python train.py --dataset="drawn human figures in many poses" --crop_scale_min=1 --encoder_norm="layernorm" --encoder_norm_position="pre" --encoder_activation="gelu" --loss="mse" --decoder_norm="groupnorm" --decoder_weight_standardization=false --init="small_normal" --residual_init="none" --eps=1e-08 --steps=12800
Rows from block 2 of the encoder of a small image VQ-VAE, named by matrix and row number. Rows with one number belong to one neuron. Each number is 500 + 50 x the weight over its row's rms, rounded and kept within 0 to 999. All counts start at 0. Numbers have three digits each. After the name is the row's rms in percent of the matrix's.
After each neuron's rows are labels from the 100 images, of 14976, where the neuron reaches its highest value: "place" is the part of the image that holds the peak. Only what is clearly more common there than usual is listed. The data: drawn human figures in many poses. In brackets: how many of the 100.
# fc1: MLP up (encoder.blocks.2.mlp.fc1.weight, 1280x320), inputs 160-239
# fc2: MLP down (encoder.blocks.2.mlp.fc2.weight, 320x1280, transposed), outputs 160-239

fc1.652 124:501509491453632399499529471504529487461459521527522520485420578483436491509528499515458536494505511594528474521434573491465458451579517523571530477593473490417510556529543484548462513484501429466458536401613491402473477472490533520561464579
fc2.652 141:557467451434487569465496471454542499479544482536472503546457486492457464456582448522517491523486457517506511466501395498519418492347546441486489542460527589548460503465422484486476467457530538517577471589477457477484581533532505496540561492
place: top centre (35); centre (33)

fc1.410 094:596534499497530475473457537489561519572505541540493475540467600511485503513506403465512525432561476503409421459466529489509442468545461501602502479498450338420470567512541541521505488476519418419526523417464503464468500540502555520480520524
fc2.410 096:499449367593468517547540457482426471461501464399490589601416452475509521568629515513448414530506452466416550533486510460511538539522488471528532516452517385575547498471524451523502461438535482475453553520475480543424500463502407525552468418
place: bottom centre (52)

fc1.644 097:532529507415542501457451488541461491492487491508556534493530482502434536404545563500563519455430522548529517497534571575510571512583503471444546442453513520451508532580560490480535512553455512580488545404529415440506383442487405500487453593
fc2.644 094:542537498485454461425524474465503556504491540494491454529468538469544533543606435537459548504553457439466462526449435471504429463386483505482435526538606528486489548503454456470487488460519477454511461551451533384528593568617591509489563481
place: top centre (41)

fc1.204 085:528502501406492563539519417492515448368541536601530507532506506548405466473511466527495522566492476555474503485496562506544534547521555519517518479460426605551563474513450581528503586551572453549528523417502505447520528472543482532595371506
fc2.204 069:453479518523468498323511493466455560486529485418448526582526535430562515559545504542511474423503421448469520517565548441542528451496473490585503504549559549481429546452543451500480519497501550398523462568423565441632581525581551519538540514
place: bottom right (75)

fc1.104 093:518554490530516457423470452560556493496458525486531559457554530529507492460449440579435519549517424567380441559506449476448587510453504446483523520551437547513487549430516513556519502513481496443534416526554492396526481476552615449498629471
fc2.104 083:448480435416442458542566552521536496461441507464510533464488529487517501449478512509564499524457527415562543528466535378424445545491535507506537429472499438457562438464420562532519411482491564529494547467534523552603587492527443492509412492
place: bottom left (28)

fc1.764 112:595547487421493561482483464481563458510500598555583574526506522558478463454487447572424509465513502514422518494521517437484471484402478487476436511441549506504483500515486507554547521483577402509601431412356491399446471460513552566463531530
fc2.764 107:389475520509477458422561522432634542477444434575444518484521486551545519546513413568501455586561408439489453535464477496481425426387543503551483502523499442515506463479476492534458513508503546450442437546553545536515525449492503541544502518
place: middle right (29); centre (28)

fc1.574 086:487515504409582524345623483599502408452529541538542486457520547522488433478448441391511514496592541457485455497381487472422450470453549494537485494523527520497499492448475469552513524556516492490473520502544481511516627535548487540548509536
fc2.574 074:595504475547471501597398501445501421530526495494397446499431482462492497550441494516519483438459553585502497506589471484532531499396441491463499444457467569541443542478431486491518477507428526452545484531485425593402431477387487459498560503
place: centre (27)

fc1.697 076:567492446527492546528530478485469479479457526474441505476501471537483499519590457516446437536515574546457522487516501478567513427468492496495551411612449525453472562478570448516522484581524455504541474407516496464409469476493498546533502493
fc2.697 071:431457546422498497452538472488584512423512438469519541596560497574514517501602520460497507518571503561517531511567562531493440509526439476569473467505545405569498432469564503556540532428549500555480501555426552463535641605514463586442460409
place: top right (32)

fc1.319 064:429562508436467500436504494552527514503504513423567582483483601540535524485458443503416577527507462454463494531500478488563512494519561538412519539494510576529578396504409444471572489414521513571537490591533534456517463558536531454548453430
fc2.319 060:421486512408510480508530529576510508501530445565411521488428441491457447556556522465455339619459496511542547550446480409484431503492585484515475416520606542483500500486515480433491536488493486466429497536557426498557469475479477569488443546
place: middle right (37)

fc1.547 094:469550573446461450497448474436527397442481454565561577462416457474468467480598494505519501523476433593593485557506519501558494421574543532404559480611552389434456503627512413436499510479409456524458497415524476451545469492517454496513476576
fc2.547 098:493583436534532486513470513440513505446475467584535533502539504639481483526608450534456516479458435484474459472575419546499494399515510571533507530472435482558448542478503483491484500462502500494551572569433533494463444494547546489511478540
place: top centre (45)

fc1.220 076:569500403610404507546518460446482382543506543437514571569517531630485474487518527511466469511604513465352524482461536538531524521443472496528460502494519424451456556470534576437456415552459478460552452471455540475498523482451591625495526396
fc2.220 062:501456488493518477563466556551480463504407539486517535545426436558449468549493612525495580555416509478543554527625569428622524565538492509478512552403502471430540511521440498490548469479510510512474537493535525599533444438441448458528465611
place: bottom right (39); bottom centre (39)

fc1.474 133:537507573404543569506498499455433500447463440531524446429406595355431438508593372457535466520506555602478434595482457489559505486471506427500525497547509496478506491519592450448475431539563449424417516378435494509442517567476434480514493554
fc2.474 145:472450461469395486461497475474576529481546478459464518546529463590525519428523580546425570625598456459442578505468469514446496571541480438588469551424470500544558498382416587530525536486492549550570462513466506461521538467540526522494557416
place: top centre (34); centre (29)

fc1.685 099:549502437505512528448494440525521410528537504589520508574584557536474539416501430484494520530566454485396489507547460405508548474465463540480503578495456491488512559494483493496516558557543448479620434464556527395460528558544556448445482480
fc2.685 084:472453469518461470536540504560496546467489430464490448441480422534483451486485528485553453489421540487498485630412529415489414457547505447457510483365502470427582517470433511497471402541458553532435580484573483517571577411458465563577406511
place: bottom centre (36)

fc1.72 091:446483488449504518546535443494530601535489612501468475427507535505528562514546646538518481459513478504504524464548532331504547494419500553507499494479418641477488538461522530509490449529479528527458405513413428474439594387466538496449550516
fc2.72 085:408488490436520426532603509473486570483508507549537585573527445513601499457577452464519481515544471414525446551399568516491415448495549494553493475467572463536489453568485492519457493424556447526411561620469534527484598643540500548513511483
place: top centre (31)

fc1.229 095:529490463497607478410534394544581422431523601525611406481525565488479493468484491508426497465578515481503553436460435475490482482444454519552478441400472470496490528435526506512496510551507456476606459466441476484534530575462555607513535457
fc2.229 106:531484475535509493529479554576400416567417473412487469502436449448469476539398533535498423557429610501552483529547548466556487559522481479452601531485418570448535493510489473500538512517441530542529603494574494625442369396400478398519486523
place: bottom centre (34)

fc1.192 111:545497386496549520487364440478591459527494546527515489459510559552466567460499529573477513576485433473482436481435473417511465486510454478536482449416474391507451494506445493480494487564548427479595430561505524492493503550427491459536575487
fc2.192 156:479446427452499522537545516533452447432495532459419497465460508451495488436404543492498457488458517493502550472495542498520512588572481464405544453514459542423573519503443492471525435576482581495475534522570467638481477414399429438547497520
place: middle right (28)

fc1.612 064:475498551471531557571512486486395571484510503541465529431425501491436572447491520448528479508450514585427511446386526504454559514490446506561501495493510473487549507499463458453507542548501488467487529531471409501441441534493426505485529486
fc2.612 061:418478494537424512434516501416487534467534442499464499590510530527485540423526470511561469435529445483476495492526466477425437484460521462564367522523523415508450505543600489567405557506505525381508535533486575478585601532567563454498489427
place: bottom right (32)

fc1.247 107:563480514437471464441482502459535528488460516511494503518509554529540520516411493562489528515635497594392482478484518517545508488484494520502456477520486608478488541501510479501538518494487297522574488472448529434475546539483651555449477516
fc2.247 100:391505476475445486458540479431555521402519494520459512527496513503536402564558431535495406521534372544378505531494470632463440398427459501452477487481553455534525454498528483465483494507550375484515471505463564504530572474491493578481482513
place: bottom centre (55)

fc1.161 089:444468570486534492489535412518460437411502553471555385538400485391421576459526573534579574503499490512509487455490544421545549501499561437425522460506480500458546511490486523539500420538440475491447487413483450433522455539493579546641540575
fc2.161 086:459480468588483541460489527383535592581574504431500595513564561507529459522548454537391507465502490536482546538544442495490486318507466436510543568490573450514445513493522431501515499481505494522562542558473526405551535385506478510435480454
place: top centre (58)

fc1.428 064:569518483515453486485421479530598489422546581598531540434581627547480541500531511534421515514476478431476479470535526424496526459428561555390509506393509425475575492486443531510573461488520454551499454471560520540503431548479568547446501456
fc2.428 054:406388467440473549333579458531491478413435423576537537565463457425534415485575450456500486501506468510518550520464546551582490482553566577471482494535442475515522578508474523471483431479525447447466473505561410597558410496469482467547511497
place: middle right (36)

fc1.131 143:550567562467568513508498443519531481524449542469615516473482500470507537486461467481464543442478507485511472475605562501464495494598399484400546411510478411399482510552554597486556500519522413527563552386466420461479465420515445515494461633
fc2.131 156:436505472548539529432553518492505496490577457488455486558507628515513542509537505491493490541515476495518526458461494523441476459524519497554483544650554391606423510465518423464413537462522502477418449560496558478495583624498499474521486364
place: top left (30)

fc1.232 080:503450468484457487514513570540516476359523483439486484481496549447540512495580526424503544536565474523527523502407447550421499401401483482528570538509580317515480522499525439562484514506446467432395482440533372477525494586496557598465617448
fc2.232 064:531525457559518493554466490493486463657434468511592478474450539406426489496414515537532535510453554442557487507535514413510525591544476494428470530373349455508587529523442488456516510524515579600556496484543464511455424381460430404503572444
place: centre (30)

fc1.355 081:471497408499599496496417441537520465430473502524590505533489499416469545467447544548484506481431560511562545504541531484485588547627479477399527490445538687539510623557491464540568496463454510571614544409521466449455453431445463524593353480
fc2.355 077:473519537470469499386512417433588520467572533491486529498542542554533537524612466519458494463540482493472499524457451529472409321493566544597503530577610544515411463495524542446424519497515448481469447601445497453495620529556515525443590438
place: top centre (32)

fc1.96 088:545474445459495493467401487543557479544500580550469505435566526491517488411431487682539609482552472483456501470446536381453530521430515461531498426436512573528524476445465480530542518487523458416546415458442505456518564509516613480548566477
fc2.96 091:495465464486452442470550460458506492440472439579533556511489436603519473548541429540485492632527474439442545497391520498479457507516536471548464547444526399498498431555415534524508442522522542431504514522484501523557583514509497532493467535
place: bottom centre (37); centre (30)

fc1.339 080:469498430553474500420434471446563542547650504437588471612512592478500538428466484527470572420534484456394563447486493491371528484560436532547389436382512523503534459417487580463521499574499561514558439540520482497502586566522537580433481488
fc2.339 076:507471534466422502584501477535404520430441461491446503464407403541486523582469510513495479519441505546552519528528478473655395500566525482508564507468468550447515495497506457453519454504464465521460541478580444510433415445463428443486415474
place: bottom right (33)

fc1.459 118:527539560316469534466460502508457426525501498516481531464494525410411465450531432585542491538499491559434456545511509492509497466481502530482485484550450540491494537526509529455508481446567448560508456482415488478462506443498538519484464530
fc2.459 098:547500531523514450564492577515487438539418416435528464450402470489495539533463483481428509498503549573562458502459510515562483515565434475517574472500494394495604545473539484521551473489425505570414567452540514510504412412437505501571449617
place: centre (48)

fc1.147 070:550408579524528492493452450545528449431462512491461476566435459547485544518508460550580516376586447524444543461538553529424432498498471519457496410514514374507522572455599477456473459498484503421466385475558494479548454495479475544573501476
fc2.147 064:543469370469431524605570621513498461515457535473574565500539506491568421453505575494526547516412524476475500468494466380580529451489511524449541561395487447499581474429442512477587491486461475496588526463529402575469392460472482497497431476
place: top right (28)

fc1.249 073:446521469542501491505475497513598464448524513509573453473467550568463525516501514466510503486397583489477599536612406388530573565423556483496469475460504489523469610529473516453594461470535509562506468467457517477519505433472528411522552485
fc2.249 075:386463471445485474428613506460556555464457510490498504512541524474540483509455477470463486438630446469480517543395514557440448465469462452557443517508547458441507457553534471506379484547520441443488445478508578537626556519521446544472490469
place: top right (29)

fc1.187 059:511536473438430400447528499412538520555577532545404497507524486553513486530508411500466550495519456444420526517635568493514523456537444471494498501544502543405489539456521428559426467534517534432498480455499562452425419488484489454528515407
fc2.187 051:428404442446568430543530504576451509449508483555476426513493493535512486515539485556508518486524524544494434575395454499586385488512517492490422557554561517561553554450572443472475537519506425496453438448512518499503588558550424556449464555
place: middle right (42)

fc1.518 071:490459421501541386448481539482492422491473494503580514537560524525598519415434472428415482493524551508470527518496474511478548548491610529478495489443499526524483537486519459579600518504467464573585513456497454517475495545489539417503490454
fc2.518 068:423473563507527603437524464492464523394527423518503486511432527556478500575512489542513387574482471545478556501561377535527428380468526458568585491461544457526537497486519464434467480535511532442485442472471451480401524489486492417551472529
place: bottom right (33); top right (33)

fc1.417 085:563530465530592443501430440473434423552465493493508481491445597526577568481415531640472504482547429472484542452503453482500571523475434488491464454503414549478493564511556511505490437486486399470529451535525461503513447505452558454552624437
fc2.417 088:403432373447488554514552513513526554458503545415460509480515481499471493443438496519486491534433478512530605508446500518539452474554559473493559525439554512481567537533450500494500490530460504494481539515576507661478473477448428551445436527
place: top left (27)

fc1.473 079:525491499592475456497423422569586419404513563517572467578562602524515584515546440553532520509574467375493486470530524513447590523478439518452426451450525527510552573463574586562460559476441490451543465497491481431496496548564506602549499356
fc2.473 071:575479426516498539559391492544487452526440479499519458496430453494396462580482516547483508531414546481530510577494491417650465567524468465467521483455487521473506513534450449509524431462470479494503522501594458542503398413408478461476495555
place: bottom centre (38)

fc1.438 109:496474571412465510474577550518446487418471507542531524448503481461457450499452497507508435469515545558512488512517511542544514473494464476506522550612457548581453483465527396435443519502545533586472502525541491461518522459505485455486425479
fc2.438 097:598484495533525430552356498514454545464458507509532505501513567453576494534500445541450555508517490495450515427483466521450563480535490568466526494399424547404526488449389628499533470479532459400505447516499477474502443576541610482629598478
place: centre (39)

fc1.210 072:573505508467515529578581537529584503457554534532509544431467538512495433512524516389458492505581616437565502454543510549641481453481473444482463490474507543508476435420425470449436487494447450488502516572534527609476521441457526510415455485
fc2.210 068:340441456461462483474576552547507612448534430563433508508489597469566508434455462475534535541455438442404483527439503582508446428506538515524474428552535425453505525519424532511490455534502430494442484548562554543547545509522406560536460525
place: bottom right (35); bottom left (28)